Rows from block 2 of the audio encoder of a small encoder-decoder audio transcriber, named by matrix and row number. Each number is 128 + 32 x the weight over its row's rms, rounded and kept within 0 to 255. All counts start at 0. Numbers have three digits each.
After each channel's rows are labels from the 100 clips, of 14976, where the channel reaches its highest value: "strongest on" is what is common among them. Only what is clearly more common there than usual is listed. The data: telephone keypad tones over noise or synthetic speech. In brackets: how many of the 100, against the usual share in percent.
# conv: width-5 conv, stride 2 (encoder.blocks.2.conv.weight, 128x128x5, each kernel summed), inputs 64-127

conv.90:134146052157127129149130143153114124086053126144214111114109153166090102144134113113118124128176133088142103130145117146132109175124167139122146129094202109177164138156129126082214175130110106
strongest on: key "1" (62 vs 26.5); key "4" (55 vs 26.7)

conv.45:142146119144145152170185088152117132155172090136024129132067100110038081134171145072139133130151156112111118111122150150142142165126134151119128161127054135068146160143159137147050149153107000
strongest on: key "B" (84 vs 26.5)

conv.97:124185117143107152120121158133137168168121126043143150114152134116125160113114145138125148125144080140118091150138148151083171135131106152140134123109122117138142160114121145116132141147054137
strongest on: key "2" (77 vs 26.7)

conv.36:093106125122127145107109128150082138115120128090160142159131069134135125123104133147148111088093134171158125114086112116119154079106198099153105116147178076138121120124172123139149081089159167
strongest on: key "1" (100 vs 26.5); last key: 1 (25 vs 6.2)

conv.72:155129118100122074142113109152141133158121124121160135133153141182120070151111122110131197222128128120155133142160092138109113181127154154101228120129135130141166153148132137170132136135121148
strongest on: key "8" (74 vs 27.1)

conv.14:167140117138142145137102118092140120125100108139144111108018124152148079120092131131098106131071126106111151107180135146087130164134148152092120081087152094148134138079162141135148177096086133
strongest on: key "9" (88 vs 26.8)

conv.19:127157110141128155173147124110141147109099084122090108078157088131085123100139088091139106149213132131120036148080100149123133116081150148118131170129097122102117148151103142108104114133122081
strongest on: key "B" (59 vs 26.5)

conv.58:098116145152146165134118131135122132175136109053134160134126101111133162139151103122255166106129140143134108139105134130136245128086103104138111142119137140129122115156141134170140155152255131
strongest on: key "5" (77 vs 27.1)

conv.57:091130091098123114093100130128128136154095101133101156125112097103111106127128129114116121116120143092124107096102133125099117095128058121090090141142106141124123130129008132034118108130143109
strongest on: key "#" (61 vs 26.5); number of keys: 9 (31 vs 11.1)

conv.37:139194129124116100115122130083072159137111111026121152107144138113131135136108159143081149080127092139128115120132139150099145120140083165148143133099097043140134176129130150123129124101080123
strongest on: key "8" (93 vs 27.1)

conv.44:081205143121117153135131127083148131081091144170145124142115140165135136131164142161111105110142134142128131148166154068147091114180188076139148162118151059112118092143129150167122132022109167
strongest on: key "0" (93 vs 27.3)

conv.106:123175164166187187172162159205080131165188184086121160135199152149138136154141217144107176164144139167126138122133145130118167148181100149178125148142123156175134163174175134173135117139114133
strongest on: key "B" (88 vs 26.5); first key: B (26 vs 6.3)

conv.61:108042111133110156098086100099077127133104114087134135169089082131126103093105111136152135129092164105119117116099080130135149110043145113111132087153148081122151121113128123104134107038163133
strongest on: key "1" (98 vs 26.5); mains hum (40 vs 17.8); first key: 1 (33 vs 6.1); last key: 1 (28 vs 6.2)

conv.51:131148103132133065083151124115084130108152131104124120049125175073108134144141123124167137164093107136139186120110120115191117127141175118156162118074115120115150100084180124135106096120186116
strongest on: clipping (60 vs 7.8); white noise (59 vs 17.3); pink noise (41 vs 17.4)

conv.84:163128132131139123165164092166119118140211109150070130149143150087129157166161141150159148157138141199119171111117167150164165152123138153158206098089096129097201143129164122156072132149136124
strongest on: key "9" (69 vs 26.8)

conv.67:151148132144179117121116132159153124132180148155118157090145152153153128170095151134107165160074122124202156112131132135079094139165110123103104078141117116144112142105175132156137145160144129
strongest on: key "9" (60 vs 26.8); key "6" (53 vs 26.3)

conv.13:135155124095106107100176151108119119095094103116132060053118146076098120099126087115110083138127089162126117094132122089197101131103228096196118110086141120117109082112147111142122112118124120
strongest on: clipping (59 vs 7.8); white noise (42 vs 17.3)

conv.74:133126113104146161143153136199133140182195082143101183167070085131100063123150150088118158141124199048158169110134158156138136140158138152071086156205129107141110168151143129123121140123117086
strongest on: key "B" (89 vs 26.5)

conv.38:137089144126114135135197131128149094118166112083118106098125140091087124105126140110124097125110133169127136099129104102200144120075203114202127094135143118100095101112186129192111125118108113
strongest on: clipping (53 vs 7.8); white noise (41 vs 17.3)

conv.85:119156172046106135135094067139129150124109123072048138148171126146127142133063137136140155098029095161122101095134152147130137134125131124165149115144068094060117136092129130120063145082130133
strongest on: key "5" (90 vs 27.1); first key: 5 (32 vs 6.3)